python train.py --model="encoder-decoder image transcriber" --dataset="numbers of one to four digits printed on busy colour backdrops" --train_examples=295000 --image_size=32 --crop_scale_min=0.8 --horizontal_flip=false --translate=0.12 --tokenizer="char" --vocab_size=14 --encoder_arch="swin" --encoder_norm="layernorm" --encoder_norm_position="res_post" --encoder_activation="gelu" --encoder_mlp_ratio=4 --encoder_head_dim=32 --encoder_fused_qkv=false --encoder_bias="all" --encoder_qk_norm=false --encoder_parallel_block=false --encoder_inner_norm=false --encoder_patch_size=[2, 2] --encoder_depths=[2, 5, 5] --encoder_widths=[48, 96, 192] --fusion="cross_attention" --decoder_width=192 --decoder_layers=6 --decoder_norm="layernorm" --decoder_norm_position="pre" --decoder_activation="star_relu" --decoder_mlp_ratio=4 --decoder_head_dim=64 --decoder_fused_qkv=false --decoder_bias="all" --decoder_qk_norm=false --decoder_layer_scale_init=0.01 --decoder_parallel_block=false --decoder_inner_norm=false --decoder_drop_path=0.15 --decoder_positions="learned" --decoder_cross_attention_every=2 --decoder_tie_embeddings=false --init="orthogonal" --residual_init="none" --optimizer="soap" --beta2=0.99 --learning_rate=0.0017 --beta1=0.95 --shampoo_beta=0.99 --eps=1e-08 --precondition_frequency=16 --max_precond_dim=1024 --one_sided=false --adamw_lr_other_params=0.00072 --max_grad_norm=0.5 --max_steps=7400 --batch_size=128 --epochs=3.2 --lr_schedule="cosine" --final_lr_fraction=0.05 --warmup_steps=740 --weight_decay=0.3 --adamw_weight_decay_other_params=0.01
Rows from block 4 of the image encoder of a small encoder-decoder image transcriber, named by matrix and row number. Rows with one number belong to one neuron. Each number is 500 + 40 x the weight over its row's rms, rounded and kept within 0 to 999. All counts start at 0. Numbers have three digits each.
After each neuron's rows are labels from the 100 images, of 14976, where the neuron reaches its highest value: "colour at peak" is the nearest of a few named colours to the mean colour under the peak. Only what is clearly more common there than usual is listed. The data: numbers of one to four digits printed on busy colour backdrops.
# fc1: MLP up (encoder.blocks.4.mlp.fc1.weight, 384x96), inputs 0-95
# fc2: MLP down (encoder.blocks.4.mlp.fc2.weight, 96x384, transposed), outputs 0-95

fc1.383:451509512456478499492463495458486503470475480497495459501439391551564577514459497486552469566543542529470540553536486542458523506567531482590454477494517403433504524449541532503552533503413445452532466463458448534509497489451465537486504551493515520516504507498539413463509524536511546461
fc2.383:482496534516427534480492495484416435570575534549413564476531522502575489563445514501519509526513491504465461503563520447431517468490501511495571489552483504556483452514486486476483511475422545486526558509565498466462539582527539498552454478491544496500527503492529514587580534479520476442
colour at peak: black

fc1.88:454454446494543455467553490517557468497512554544525459521514485533483509538498499570496487573526455511470450503523528611583485522509510444525534449493520472463493519488464449510503597504549541478509486472600519532512504553461556482540495512563509552424584518501502500424563467468505461466
fc2.88:435495502530554467513487463488512482547491559536543463527513467457572546443511503493476507502533534436518489498541466523486526461521480501434489451453574469514545530542535503482489479476463480467480504481447492436546492511518440596411504460457440518512453504441510460645540440484535540460
colour at peak: brown

fc1.104:425494477550569475479469517551543486534427543486434474463542474516509405463491477488526460586455430464481478499535476482530530506534553473485479534489440531495525485560541585483474478449489477470468546546467482487462399475586428487570558513471530500519502493441500470490487542467517483527
fc2.104:556488433504519527473515552462463486468542436528478445503517494451511616492562469539534471513552509510435470493508493484476464457481495461531566526473536505464437534504453440537475528482548514504445524504504525371492534460401534527460512544463527517564523516503505522569476490461534424464
colour at peak: pink

fc1.199:505585509498513555414467534520565496514509527412467445478474474494595458558476522438528468517416583458508468500522456511508507492519499487506444478513474487458567518458538481545510496489497532574452551572548459483482434471455538488539509478470445519523534488445553477504496539566493563535
fc2.199:520446519466474544610541407471532566428456519591452558528530543436517500475470529603505514537596453530488507490533509483497484470499502509496554476506568505518479488514445527507450464506534530480521422436535561509488530475562453487486528493518543521484499509510497565511461518466548491457
colour at peak: pink

fc1.41:529447528477576508577495490460476558499440500525417527495461501560532599522463522616494455482535508502553415497499542560522507524472499545502455509496497498448482466480524523476507574474493535519519494463400509560484523523491474526464509462520555495509441450427568484535487462454474542498
fc2.41:474499536507462491532526523555452525513535493490479497498598515511464555464527488418487532593458520553515444450473468502414493495465501470469504551456440457488545524482570526583497512544544506492537518479515531480556542400503489493477466506438490482451605527515535504477451458491411515497
colour at peak: brown

fc1.4:442514469519476554531549475509454480504437466548486545558496480486490573526473513536450530540501475495498391514541576536562541468559527451507455465461488442544517442524555533502486470517604542436504544473500420460534522482493462537454507515539533493533422480510557531568523505471483529473
fc2.4:548513524503495456501518476528455516570480487501506491512507545547506505513544521483576507496475539565537500483470500414479519513527509502487512499486585472524453518525536510522458480445521541568560545449529541525522518510516555514460495501542613452428570562452477567472446363515448519475
colour at peak: brown

fc1.18:538441551493527412485514477524533382508435503503460554537478498448487523499499471513554473435529456525580476488533506465501503489468543455499541527546465474492448489505480542471541552515513476421498478505490450520460485472519438514531500532481548518389506500578571416539507553559528534476
fc2.18:523512442469505537493447472441500508492507481466527491508553437487481520452550480497505516491467523616451546555522447541417493549450560466489469513510508498514469518548446443471562457474491442494449501449562519577590492497523486467478510472495504554598499527454479499408483475459509480441
colour at peak: black

fc1.203:538515480553461498440527499437482521467451487458430485494470424515505533485495478461510537496477428555449481474533536516500481503521477525558532502554519497519483566512483455572463482499469507377571541432499517529513506456494470480486465563453539437467519556496522357486466508556463493489
fc2.203:465503521492508504481452430494490402510508525526467535469532590500486461508431490517552497490474550430492459553505410455468486472485509509536529383515509409450500503508534489493549481537435454497468465519516496486531556500541496545492463547519481620527500470481529602488502478446496519502
colour at peak: black

fc1.30:477469459535544435464438484483501519506503499484535440517516457522552462542483483512464511526450509593446419539507565497536428500491507525444532466458463513507453521553450465566541425481490499501470514459519539393470448516462449434504412584558508533503474508505492480453528548529526486520
fc2.30:441515550515514456457537523519545425511512526539550490456577483456499556465537487468533448481562413434508474481559453551526475529431483586505577467502499513479550485502495544479457533531528440534499467520528514509442493440547483488488503483490517550499472557394529565517423517492466469509
colour at peak: pink

fc1.124:463501450489566501501507484513539559504507542487473511428479498482547492514454467502485459525531497456507438521579448565490497425536474515466539500441531510569484509494558448464491530573494554542577515425567447455518471502464569499496502468550532445469523501593572508527437419525479484501
fc2.124:501545538565508472519453497511474443494509489474520549485468486515463492425502484512494506483493511577453481580467433495511515592466542535571490527411551483473542526493492420414486507525509501473483581545492481500454491549538492446517424506549547526521490519465446554488488579539444495586
colour at peak: brown

fc1.200:473494511540449459576472491432552508463501538485516511562500478488511533501487536512519466514493507496521489442560480543468543575497477503526473519563512535538509539506489510392522542499576459538485475503538528491426431574489446449472524478489392468590438475569473512498512577507547451483
fc2.200:497467519489470466486486498521497493490499483476467572503501471493498509550496414577527410440521506443516584489517499454552505454491510502466459471524468436503509559497537503512585562482464527468494511487361529478532516516501480409540501462460484446539507490467560507428456499519412461445
colour at peak: brown

fc1.299:564467499521495476528409497494521502433551533485465530545513459421487541446474494542457433511491569471488500513582525529487484529454487474510570507529452499507455495528463463510522453518397483512550487444484547559473574463447555464466481515486511458518427559496492442482529456463502453411
fc2.299:484476457532479521453473458485491426491526529505570429485553566525537443472467511512498507562526502475480472393504479516474520506447535497535519563486479528478452488498482509519497474442493419486466454503485469513463438513626466544491537453580483482445460587539583488532530510534519508554
colour at peak: brown

fc1.68:574502558530462559486533498530594521513493584476534479540501460515489455485467470478493534552527528555481488551528446498546482527533572515457444477457503517500507542517437605468504494526492491579622557535510536518540521513483525548575544510549427532540506494533537509488512556488527497473
fc2.68:512484555406509531500465537483492494625489499479495490450504575544515529542435587457491414511459604435518510509519512528459526447521479463475435503555434465537498425472480477478508499466539527489488516449498507573472582519441513505534435499489511509476502564505503487507491471548484487481
colour at peak: pink

fc1.272:499464538475466433494487488418512485461548524433507416563500476437460530511495475476527531478517484428513497490440501525491553439513534514487441510482483466513443510564509555466503508443590368480488434469521537526489545430480494542490439490502498451473440529555536472491474440511513526453
fc2.272:503511416480468558540568514554491561492456554525486474511465526490504503508480518554482502487528553471494506480507536444560499426535553531571501498521560504500565503525503458489544571498442438522484576488444471475458455524459546571479511466484532498571571460390479463523520558450505469535
colour at peak: grey

fc1.360:599460575536475515503536558531531567478424534485467483526522520461473505585546480489517478425500498498566516533543536519510559532488473437481502518551477565548557506483486553512450533571546517540539458492483501521437437564514514521546467518516530561468503462469437443539521556515544541469
fc2.360:522506452474544486478432408500471551427496536531538556498504519470563451456482510482501549488479468566523509501560514455459495467472503482548462534397461499452429519504488467502498559439549519459495504495528522526545533558598518453534460460521506461506476474539470480448505419426484450438
colour at peak: pink

fc1.322:450497451503479530531512466578544504488523464528493494440566476530540395520515550527506433493500471456489550498562517520487486484497461520499499517550515457493458514528481545402508487498522440557560454470521578509518531566512544530545511481492480459527547451587563588570519505581506462491
fc2.322:427504456518487548447560528502507476475567426507468424492463523479497552474480482504511470524547591520478502500509511546546471462529536506574501577457490505552513466452505463445503489488455430488477506461484515447457427484470485456478510444425426465478447522566482460517520585545493444439
colour at peak: brown

fc1.70:486477457521489586528501468451489504480416479478539487542443419558504570495465504496465520485468423439487456407513531513525449485504548511537457526529503479413484468584579515439528527553498505525486482468503531510512462507479536514446515544467523545524481479422514448530526502519403451456
fc2.70:496542543459440440519466447556488566510501542493397537482585548482543475499487494581530517550501529586517489473503562543422563505532420509442498516443526508517509485425504483516531458413481530501506544461533504473550526509499461528458481473501472442497469544523537516466454448495489531442
colour at peak: brown

fc1.301:437490579437510517524457513529594498467472481491463450502454489491484499536414511491538449477522514519474431480525558539503498521553461524472524409516536504516419481532552498532554501474510503570420488471564581471471546483441473486513478435497578443515528489554509468484497424455505477491
fc2.301:505440504529527475452492519529439472488520525481471503525494492498494587447513554431488543504541520502499451483470399508529434576530471484461564444557548487512490534530493471529580545513586522539498532520509444508533437456531579547534572441490500550443483504489510518548503475556421478523
colour at peak: brown

fc1.318:483425535506472513499591618440508505603544510470519537514526472507507546454524521492448519623470469470529484505537451474421499497550524505515500518533440492445524506529498537498437532525456459491478493468454501499478508485410531432535530471569454492477511454478494499500472525477577513538
fc2.318:479491536493503491502459511577444432479490469489517528454547481536490498497565428408523539445562483515436533498507556497589500528555497509477459586468582506465524503400536569458485478532496535484505468485486532555528544485523438555513462533498464574496518488550457507509510474551449501445
colour at peak: pink

fc1.352:524509547574478490467470562527533525587462517522472443510582500536526493469483513481507519496494497486466487483505458516479514468530505522500537470532528477499443523449504529513496510493416457467526464511484378414516445478527495411444459531531521510402435512501543483533549442392538511538
fc2.352:468452545422485520523482448470500500480501516544474548487502494508528543539523456532514493495491509476496469557579521466549507577537493500547469531507438566444507522535435468528520475477497535507470531482596626551483533576498527465541543488491517576608544557543456516520477546537481506514
colour at peak: white

fc1.377:477522522534556520586555521480493506510482455526521446404441497463491477537450489558537457434487541485483535503535479532539452576512516526512510448546453467542570532486468532540521485445468442552539464458437509564551473416556508475566502494518551483468482445516499533494502451548433545474
fc2.377:477479513575427496524538544517477511486466560518526527508533464406468477538515533498510499477482518533496519484439449526474407453499509568495502539427500466470465443480565499547437493454493589497496541533522508537475483559469487508487554443545573424475450518526474450536395489446477473501
colour at peak: pink

fc1.86:528521514518463468504487522495446418498518472527440475465433496593522497531467613510506532492462547495546561505548474488466440470519473512573495485582561484529409508445572508507517576486458479416517537420475483490540553573474522476489477478466502514476545502508538451481536474496473522490
fc2.86:454494477468547528440481522415552453492510563489511534451486492569519561482448491463529549518529517522549505490490565502402557557513514499487529426528514421556510511524438543447505493544481494521480503535468535555464523407543474494450488540542508578500501467488545517556578520524525549552
colour at peak: black

fc1.43:528506558538498487524522510484584537493487498430577511532490488498493473586513503436486444567585430498512543544559536536483499584539569445481506535540517512494531554499574552492491519478509531520558485518492504505467539453541503465534481518542609549457516519500491455458555519537578478531
fc2.43:476453498440470487513519481514506430567459493522446505510530485440529526496462464491530548480401479547504470502555528492509433443463495551529558557486482525510460502459471462463445597493512504507447480440472546425522476572564482534438508512437449485491491458574472509497466537407467486467
colour at peak: brown

fc1.25:560493564476490516508497511573610444510409528489538482477456472546522452532489496489549488537461496576507502503483457480517522424512532455576506507444522492454496488516465531492483481531512498584540520599511519501491528490525494454544561440537444486446486564480507434544462540425550477536
fc2.25:482525509495443574491486471516550541615515467530454456486506557470504480521487541613416462511474517501517511522516482519497443561490471538480503523518556522510553470474526521502410464487532496417539562508513509573518530534492478545524504484495493545568552417471471480542458452487450483419
colour at peak: pink

fc1.56:536529576448420431505522589535565560489451524529512483474497434490531464506527476491452492439462467507525494539532526513555538474457500516506494507477478466511500468475399486497503533455516548497507538447423522560599531513521532531584441528520448452497598550482454483525496485490503529510
fc2.56:538540428503530523515465496563443475565473457499516476442508523536493440476477515484460545487541521472486479483511434501393473562530428512494550498532511544475486528527469464510588378530520432528468477520470535440524444472500505518519512542523444542499548440439444514445458494441498535491
colour at peak: grey

fc1.201:434488536516538545466511510531541480499506514469489441424470544385495507526516494551510518483520465505434456533534560505577528508470524454393423498494544496536468546533458483511518460487417529521531477427482489528460491479541472492511549522519496548508516443517428484580442546475556560499
fc2.201:510470465562509452512488448536467476495503458487468622484528489613473526441427429463552508476466518478511549476459444567438491547527559519470523492525456504585508473521529446527529451559521446469456581529456520479499485440505490518538498494491460514478524537458490487439501521548505555475
colour at peak: black

fc1.223:436499512514512533491495503489416449478567446495436459528493463524539586519445555512513533456500493542446475524568481552516480471520472509531519522535547580454457484421554471541431489488453487519516487495495491473461492440577556479479485525555601485465497462582461486497548458472477538450
fc2.223:557491549556487548513495540495500508472452502507493510414478430533517517449488533462522533503453466488528501488539467400403408497492516534571497450505479511554502528476442565460492500511485496488448538471508520527504494565520456511503551490453432502518509535418532490542406479490514595568
colour at peak: black

fc1.345:477451493532427433482535534575439460529467531464469409471479510529500509507521526466431503436508522543460508502494543503494454491530570522418454494514492508513554502479532489537527479439462542451473521436505522523560529534461544523571491482525484510462415435519386541514443549532546490494
fc2.345:618506498551514442459472512456497488552526445459525595527494498465445452448508494519562549523446580514435474481455505475443423501529516525551470518516440536501497513449490525483555469547554528571504459499491464453443522501517464479557474533442557502476488533540529462460479506451511537442
colour at peak: brown

fc1.330:478442441459529527532456514540534488442469526452439525527463517503546466493518410536495459517522533559466523527522468445523498484525554455474487492439499466434471497459537496547515452446523511515593445448435473472475489535436462535477481549549463548520500521498492474577472475551455623497
fc2.330:489591522528519502500476486457528514509510432480470429521567530470531449532501490556495432483536501440488543539530468570477546484482456459481486503516497450464547494453540529525490488509401503504456429514453557445482568468483491497424469503539509413619539444521530484476468525539529506541
colour at peak: green

fc1.79:485469540410486525458490512518477611569508444484542486527541467489500610510507522517460492468478450544493511482482470519524443467524423494444462453521494494440504475449476475552468444492490510558487512495467435456455432500529486493459464431501436556417490400508535494494493461522486470467
fc2.79:468475525506546523492452437550588459486495487514439537510555513497432521516505521498515527533467452462496493438570483531509495553492511514504472546451484554486552467512501561480546567532501483495448431495565554511485484564527517496526510616471571499500516542521533496417552487411457470576
colour at peak: pink

fc1.105:585554533478505415456517549465504441542540469516516471464542454543497528507448491520545500553516523581524572502528458459433550484489520451509513404540564447492543530506585487482494504503458502522584469525507542520523436460507545492536575460501435464510528506450440496470520444512522509503
fc2.105:538526459517471448449514424484484493491477476481493630429454482556527452440509525454528480470531568531539468413522553463514500470513537463457454560486486476509522515440527511542511489485545538530513545430553457496513582512498424494465468465475508530516502501470521431555453524445494469434
colour at peak: pink

fc1.338:537456463531478470469452470518408496525560533530542490440456468509499512466473500489506482480431453513535454513493496491508458515524618475512505485514517456564463559451502474553500457475548532483474532434523459549507470418512425540518432504485457499513531555512508416555527428404520473479
fc2.338:545511565544499533543538522489529508492536480503479474455472538513548479493527501521515501470456511544514530443510493499465511501475395522421511473515539410540492474591500511481469520516443484463542379535476482517505536461456464506437522496507576541449566545561550469531485590578467473487
colour at peak: brown

fc1.28:481475450447488436525580516541515436509490528533528572487482544501550485493450455481532458519486369455557499476421517489492520488428502501513501517493502443463492480538556537517502538485523477496558471530452492508399487492516489497530412459480474585515516471508538497483376484503452517483
fc2.28:509498500515431569508539497486488508538511448511477408512518474526494431452579534540461500502493524524535478506516493452471514528486587493530460467525473603529587560521409519541547445509492503438484583500498539534539476510393496507471524535588517499536543516494437497514525484459536493520
colour at peak: brown

fc1.152:441433531461508529489477484477473535544503497509524493467480488499508450535474527578449408441433509496505481480477550427427525549538529485542489415523455451485537513486502477503486413509471498413581466464484519558571524519522495462526497446484458556558484508497448414538465512526535559489
fc2.152:569495537500464523426479416493523523552490482513556510429481496551479547549456544413494519444544514532632549507519485497474479505438440493539530466483456497521523525575505512467484547517510454510501536487461402507477548478485496489477390512480507530489479509485523549516486462526533445432
colour at peak: pink

fc1.353:520476528492564417494461434530511482496488501510501524520494507499439457502538505516480542489471429502466410476395544542512430525563498468543470497584516476501523509498501500559426489466572472494542476563452495467500551462520461511503463510472477558539387489439542512488546465432459458479
fc2.353:492517538482510547450568535487443539507480473553453500507440538500484491463456468533488479505474518478531578581473473499482501483455563542412474518489616514579491555508544536450492525452484448504452450513464487555467563396474513521436465424512458546507472542478486500521550481486528519500
colour at peak: brown